From a checkpoint of a small masked image model.
Model: 32-pixel images, arch vit, norm layernorm, activation gelu, layers 6.
Data: trained on larger renderings of crowded toy scenes, 22605 training examples, 75.6 epochs.
Rows from block 2, named by matrix and row number. Rows with one number belong to one neuron. Each number is 128 + 24 x the weight over the matrix's rms, rounded and kept within 0 to 255. All counts start at 0.
# fc1: MLP up (model.blocks.2.mlp.fc1.weight, 576x192), inputs 96-191
# fc2: MLP down (model.blocks.2.mlp.fc2.weight, 192x576, transposed), outputs 96-191
fc1.36 [142 149 137 143 181  79  46  80  89  75 128  94 161 106 127 111 115 126 140 118 155 116 133 145 152 122  71 130  88 144  99 163 120 129 124  89 145  93 120 147 143 112 138  80 126 132 107 129 126 114 126 171 138 101  85  75 181 164 135 139 140 126 159 131 135 121 133  97 135 147 105 185  79 143 124 143  90 137  86 145 132 122 113 135 112 124 103 153 151 173 135 181 125 114 135 149]
fc2.36 [ 89 103 100 159 173 174 122 103 134 138  94 112 147 122 122 123 136  99 159 136 102  96 117 104 118 157 133 141  82 156  83 155 111  86 154  87  75 135 156 114 125 121 104 159 115 151 140 135 135 122 135 173 157 121 100 149 156 159  99 128 122 104 144 119 146  64 126 136 140  90 109 127 103 123 179 129 118 144 145 121 125 111 162 148  78 110  98 105  83 118 118 181 159 152 154 130]
fc1.37 [102  90 114 119  92 136 167 132 160 135 146 140 149 129 141 144  93 153 141 102 109 152 149 156 121 113  87 145 131 123 145 135 106 129  92 155 120 109 123 188 134 152 113 134 156 142 117 169 169 170 147 145 124 140 120 149 201  90 116 169 123 115  81 143 124 109 147 118 112 112 173 145 118 135  89 119 145  96 148 123 137  99 145 153 179 134 128 132 145 117 123 104 150 124 121 113]
fc2.37 [140 119 131 151 125 139 145 143 123 101 121 156 153 152 106 155 134 107 100 141 124 157 137 153 102 111 114 128 124 135 153  93  70 146 155 130 161 133  99 172 132 154 117 162 138 113 101 156  95 103 142 140 154 123 138 123  95 145 121 107 141 146 116 126 117 125 109  84 132 168 136 191 151 135 132 124 119 102  95 118 133 126  99 143 142 149 157 127  82 112 120 114 140  89  92  97]
fc1.38 [100  60 135 158 139 111 145 124 106 148  92 147 132 116 149  72 127 132 158 176 104 130 146 162 119 100 106 139 138  98 109 146  65 168 121 133 130 147 130 118 123  65 122 132 139  97 125 165 119 132 102 155 138 142 119 121  92 136 117 115  88  97 116 155 112  95 134 142 164 149 111 160 123 156 157 125 105 106 119 107 100 174 151 131 141 123  99  96 164 124 130 115 106 107  89 156]
fc2.38 [123 156  90 135 138 134 130 121 130 147 107 128  73 119  90 126 114 155 102 110 131 125  82 136 110 103 135 115 135 153 118 104  87  84 129 102  74 113 133 130  96 109 147 155 166 138 122 167 140 130 115 113 187 119 155 123 124 127  88 122 105  97 129 161 126 117 153 149  95 105 117 118 135 134 120 151 137 126 105 106 130 107  79 140 127 144 133 102 123 159  93 102 155 151 122  66]
fc1.39 [108 165 123 156 118 134  95 126 137 134 130 154 138  77 164  99  82  96 158 210 117 127 153 128 129 174 137 136  79 118 132 117 134 141 120 150 106 160 136 130 136 105 116  78 117 161 116 147  73 171 146 136 118 144 125 154 145 111 122 102 123 134  69 157 177 121 136 160 135 123 166 162 119 139  80 139 119  97 140 122  98 116 119  84 148 120 161  90 103 113 110 130 172 102 163 142]
fc2.39 [104 135 126 109 153 115 169 157 118 141 146 110 145 163 209 135 125 122  94 126  90 142 140 139  92 147 214  98 164 117 165 139 130  87 176  92 146 141 156 163 144 135 145 134 147 109  86 210 142  86 143 176 116 152  50 146 134 118 170 132 174 220 112 119 170 135 127 146  92 127 145 198 136 164 100 108  82 109 136  88 135 164 115 113  73 121 154  99 133 115 141 181  67  92 118 203]
fc1.40 [157 135 150 136 151 157 193 126 116 139 147 181 116 109 103 154 157 101 116 134  91 146 149 103 117 102 116 115 202 155 142 163 139 113  89 125 114 121  37 133 153 138  97 122 193  98 127 133 129 132 103 120 123 143 117 137 119 118 134 123  91 149 110 132 135 112 147 134 141 102 137 114 178  72 115 189 138 143 148 114 159 137 133 113 117 121 113  83  50  92 119 131 155  99  93 179]
fc2.40 [102 144 118 109  95 133 108 171  89 161  85 138  85  95 145 161 122 126 158 148 108 204 142 139 126 111 132 155 196 157 101 131 174  95 114 136 125 141 165  89 118  95 165 111 134 123  96 137  92 117 132 152 130 128 135 111 104 182 135 128 130 109  45 121 125 209 113 121 109 135 133 133  88 178 128 143 112 108 110 104 101 163 149 161 113 132 151 110 126  90  69 175 122 113 134  85]
fc1.41 [105 124 138 151 151 137 114 118 122 140 108 125 106 127 116 110 121 112 145 132  87 110 113 130 107 146 170 151  81 133 153 141 108 124 123 165 115 153 122 143 115 122 108 101  97 135 153 111 125 115 112 166 126 126 142 114 136 136 137 134 112 132 120 120 124 145 128 139  98 100 119 130 127 147 112 118 135 137 122 117 137 160 138 105 133 160 145 153 153 126 127 143 114 117 136 101]
fc2.41 [128 142 108 139 127 111 127 123 136 125 142 139 121 113 129 125 126 154 126 148  83 162  96 133 128 145 114 105 156 120 157 101 143 121  93 157 101 133 147 138 126 104 113 148 148 111 143 113 142 113 129 143  92 113 139 152 121 103 130 148 147 132 117 115 146 151 130 137 113 114 126 143 113 155  92 117 125 114 135 122 112 117 117 133 134 125 111 137 106 134 141 138  85 156 113 142]
fc1.42 [127 104 123 118 137 126 136 126 101 106 149 136 163 132 158 114 116  98 148 141 122 163 136 117 154  96 145 144 118 143 154 128 126 133  98 118 143 141 109 137 133 148  71 148 126 143 131 134 158 114 165 135 122 114  92 114 147  98  95 107 136 105 146 123 108 129 126 163 116 148 137 119  99 144 140 120 124 120 150 122 110 120 135 113  96 108 140 172 127 132 138  99 130 142 114 113]
fc2.42 [140 128 144 156 137 152  83 140 127 133 129 163 147 141 136 140 136 120 124 116 144 136 109 120 125 134  98 139 132 130 128 131 106 136 115 134 120 122 123 127 134 115 125  96 179 140 117 124 107 145 134  96 132 115 123 142  84 119 114  93 142 103 140 112 147 116 127 119 143  84 123 121 134 123 127 166 124  99 141 140 132 147  91 106 149 100 142 135  95 117 155 139 142 138 149 124]
fc1.43 [122 107 125 157 134 112 138 116 118  83 153  98 119 136 137 162 156 204 137 142 125 107 121 145 166 165 110 153 105 105 117 137 174 127 125 122 108  71 141 109  82 134 140 150 171  82 129 130 150 138 138 105 144 141 149 141 167 151 127 121  98 140 125  92 155 112 158 129 109 145 130 124 122 114 103 155 146 104 132 119  68 131 119 101 143 132 136 162  98 135 133 102 129 153  62 152]
fc2.43 [134 176 149 134 159 143 132 118 122 165 136 132 103 171 150 156 145 138 131 125 158 117 107 130  90 127  82  86 122 134 127 123  83 141  61 103 122 104 172 142  90 143 162 125 117 110 128 174 104 140 103 113 159 126 138 135 124 132 165 168  82 116 116  82 135 138 100 142 136 120 180  96 112 138  88 131 169 106  96 162  80 115 112 108 170 179 169 140 123 133 139 129 146 156 145 128]
fc1.44 [130 145  92 134 125 132 136 133 158 121  90 146 110 104 129  98 129 148 140 135 134 157 134 141  94 150 130 125 130 142 107 131 108 120  94 138 106  91 149 103 159 173 102 121 132 124 102 126 115 131 155 118 121 149 102 124 121 158 114 163 145 105 141 140 137 123 152 135 127 131 120 120 147 146 124 111 146 121 129 118 106 116 158 148 126  93  95 135 127 142 114 112 132 117 110 126]
fc2.44 [128 116 125 134 158 154 129 125 121 145 133 116  94 131 145 125 125 103 124 112 107 138 133 149 135 134  95 122 116 169 136 117 136 142 146  96 189 123 128  92 124 104 114 149 103 149  70  98 113 144 129 145 138 168 115 140 102 143 106 135 141 112 123 181 162 132 125 139 128 128 123 126 103 136 152  98  82 126 100 118 142  90 127 169 118 122 133 151 111  99 158 133 129 122 170  98]
fc1.45 [146 147 164 113 165  79 118 160 100 126 148 120 132 129 153 125 163  92 147 170 126 129 133 124  97 118 156 125 165 138 102 132 119 140 128 105 151 154 111 130 158 168  99 132 111 125 148 109 158 107 153 179 113 117 149 116 121 172 161 117 148 112 134 124 132 145 127 131 101 135 126 113 102 102 160 108 146 149 166 108 125  76 115 104 137 118 144 134 117  96 115 117 142  95 110 139]
fc2.45 [124 138 156 123 169 147  97 127 165  89 132 133 176 130 112 125 113 125 118 123 121 125 128  83 114 106 129 148 130  71 134 131 130 134 167 126 131 111 133 143 111 151 145 127 142 169 147 129 141 119 138 102 111 119 151 124 155  89 137 100 129 145 150 117 148 141 152 118 153 122 154 134 127 108 100 139  98 120 137 142 143 133 115  85 137 162 153 127 109 112 153 136 146 125 153 101]
fc1.46 [ 97 139 135 115 116 133 154 129 131 146 104 121 139 124 139 143 137 142 138 143  99 127 125 115 142 167 137 101 113 106 117 154 110 112 111 135 130 104 117 111 115 146 113 138 157 115 136  98 147 116 135 131 133 148 108 150 149 122 141 138 121 134 139 106 114 141 136 119 143 126 123 133 117 122 144 121 134 133 133 121 123 126 117 132 123 133 137 132 124 109 122 115 133 117 144 107]
fc2.46 [142 138  84 144 141 104 151 123 126 124 124 138 125 120 144 128 132 135 133 142 107 133 116 132 141 142 135  96 130 136 131 119 114 133 132 130 134 104 117  98 136 129 135 148 152 150 120 139 144 113 134 123 160 150 146 126 115 114 123 119 125 155 120 140 109 142 110 120 138 123 134 138 148 126 135 129 151 110 124 120 111 130 111 141 119 160 100 145  94 117  83 121 132 100 127 127]
fc1.47 [180 119 109 123 165 181 118 118 145 154  98 117 179 137 116 150  94 130 140 147 103 114 151  92 118 143 157 131 126 136 105 139 138 148  68 151 170 152 101 111  90 156 101 126 159 102 143 139  58 138  56 190 145  73  79  88 153 115  83 113 155 147 115  58 151 127  85 152 121 159 129 120 150 139 127 102 133 106 157 166 123 151 145 123  97 142  94 109 129 106 131  93 105 196 125 158]
fc2.47 [140 140  75 138 128 127 106 144 134 134 105 109 118 112 158 114 126 160 118 159 132  81 133 159  83 119 112 123 165 119 185 164 144 123 149 138  76  91 187 168 138  90 103 153 115 187 118 123 149 229 145 104 151 113 144  79 130 104 111 120  63 111 162  99 110 131 113  88 123 147 154  88 142 100  71 140 128 126 104 186 163 121 162 133 114 103  88 172  87 102 130 108 146 144 188  82]
fc1.48 [156 119 125 116 142 131 111 107 170 132 122 128 129 161 115 124  78 104  88  90 122 102 153 118 142  87 156 141  77 122 116 143 143 106 106 137  96 131 116 135 117 135 115 137 109 105  88 116 131 108 141 140 118 127  81  83 139 124 118 171 119 139 132 124 131 103 140 106 115 133 141 157 151 111 138 125 124 153 113 123 136 151 125 141 134 124 170 134  79 122 159 150 127 122 124 148]
fc2.48 [148 159 133 133  87 164 133 111 119 138 166 115  83 110 122 149 160 123 132 120  85 119 103  85 132 161 157 120 115 132  71 130  70 136 141 161  81 148 128 118  85 103 148 145 174 142 156 120 168 162 142 173 150  78 122 106 140 129 134 136 116 143 127 138 132  86 143 145 137 128 118 114 107 128 137 170 118 122 113 122 112 148 115 113 100 101 118  91 158  98 109 159  98  94 128 133]
fc1.49 [141 129 112 128 129 111 122 123 130 136 106 102 131 140 139 127 145 124 132 122 128 112 125 122 121 151 133 122 145 151 113 135 113 122 124 156 138 125 115 128 100 161 143 123 129 122 139 119 119 113 129 144 116 130 119 133 119 146 108 131 125 127 134 123 143 137 129 120 131 128 132 143 129 136 138 144 113 134 140 146 134 122 132 136 116 124 119 115 138 113 141 120 140 124 122 125]
fc2.49 [125 131 105 128 143 123 118 134 123 110 121 136 148 114 131 135 135 120 146 109 138  98 136 131 120 106 137  99  90 110 141 138 136 140 141 117 131 159 123 120 121 119 135 139 123 138 133 140 132 136 106 139 129 134 121 124 138 114 128 132 151 128 121 126 132 120 155 127 116 124 127 122 118 123 115 117 118 134 125 100 115 145 117 144 126 139 124 134 119 122 123 110 122 105 110 161]
fc1.50 [170 175 119  77 152 151  89 110 115 170 135 118 124 134 134 124  98 197 117 170 108 157 120 136 144  65  99 114 136 104 162 133 140 141 113 116 125 148 121 166 171 129  86 104 172 145 131 111 138 169 109 195 118 157 158 175 114 146 139 110 113 136  89 137 151 142 109 103 113 159 103  90  89  51 156 165 131 143 137 160 113 119 156 124 103 142 146 102 162  87 128 170 102 104  68 103]
fc2.50 [116 135 139 195 121 115  75 127 125 115 138  90 168 143 116 143 129 122  98 132 119 100 181 142 185 134 164 140 114 156 163 140 112 125 153 148 110 118 122  73 121 122 145 145 146 168 157 162 120 154 119 167 119 163 143 152 138  98 129 132  90 144 172 156 164 157 102 117 120 144 154 136 125 140 112 153  87 129 109 123 131  94 123  99 114 132 142 125 137 160 126 186 129  96 152 150]
fc1.51 [186 150 141 109 147 131 127  71 102 147 112 146 118 124 136 164 161 115 142 165 124  96 110 133 121  83 127 104 122 116 129 153 180 159 114 112 143  94 124 165 122 109 150 103 182 106 163 124 156 215 108 169  81 104  90 124 110 145 102 177 152 106 138 166 114  90  98  99 121 131 131 143 148 127 121 127 162 135 168  98  99 151 123 116  92  85 102 104  96  79 109  74 174 106 103 130]
fc2.51 [ 97  91 105 144 117 179 134 143 118  96 137 141 101 145 156 128  93 161 112 144 168  67  86 114 127 190  90  95 150 173 175 120 158 122 175 146 134 160 100 125 131 126 176 101 109 101 177 127 164 120 154 117 135 148 114 106  76  56 162 158  92 173 198 113  79 128 106 139 160 149 119 121  27 117 121 179 105  88 122 166 157 143 151 118 101 172 104  89 143  91  84  66  72 146 133 192]
fc1.52 [167 110 117 101  96 146 111 136 129 121  86 105 166 109  78 190 109  88 180 165 132  82 146 107 126 159 141 100 110 102 110 129  89 195 107  99 151 114 113 128 175 151  95 108 108 160  91  73 126 140 107 155 102 138  92 159 105 152 169 116 148  77 153 127 127  97 127 112 107 110 112 167 139 142 131 100 140 100 124 129 128 168  93 120 153 156 176 133 146 150 122  82 124 159 175 109]
fc2.52 [141 126 126  94 124 152 139 141 158 126 124 179  57  96 142 122 165 195 121 138 145 134 121 148 142 113 131  98 158 136 138 108 113 122 123 134 117 114 124 111 138 143 122 113  96 161 149 116 160 118 182 143 119 114 188 119 107 131  69 125 106 156  99  99 115 106  92 125 152 116  64 117 158 115 136 157 125 203 123 172 140 121 119 103 149 119 148 101 111 145  86  48  61 198 133 145]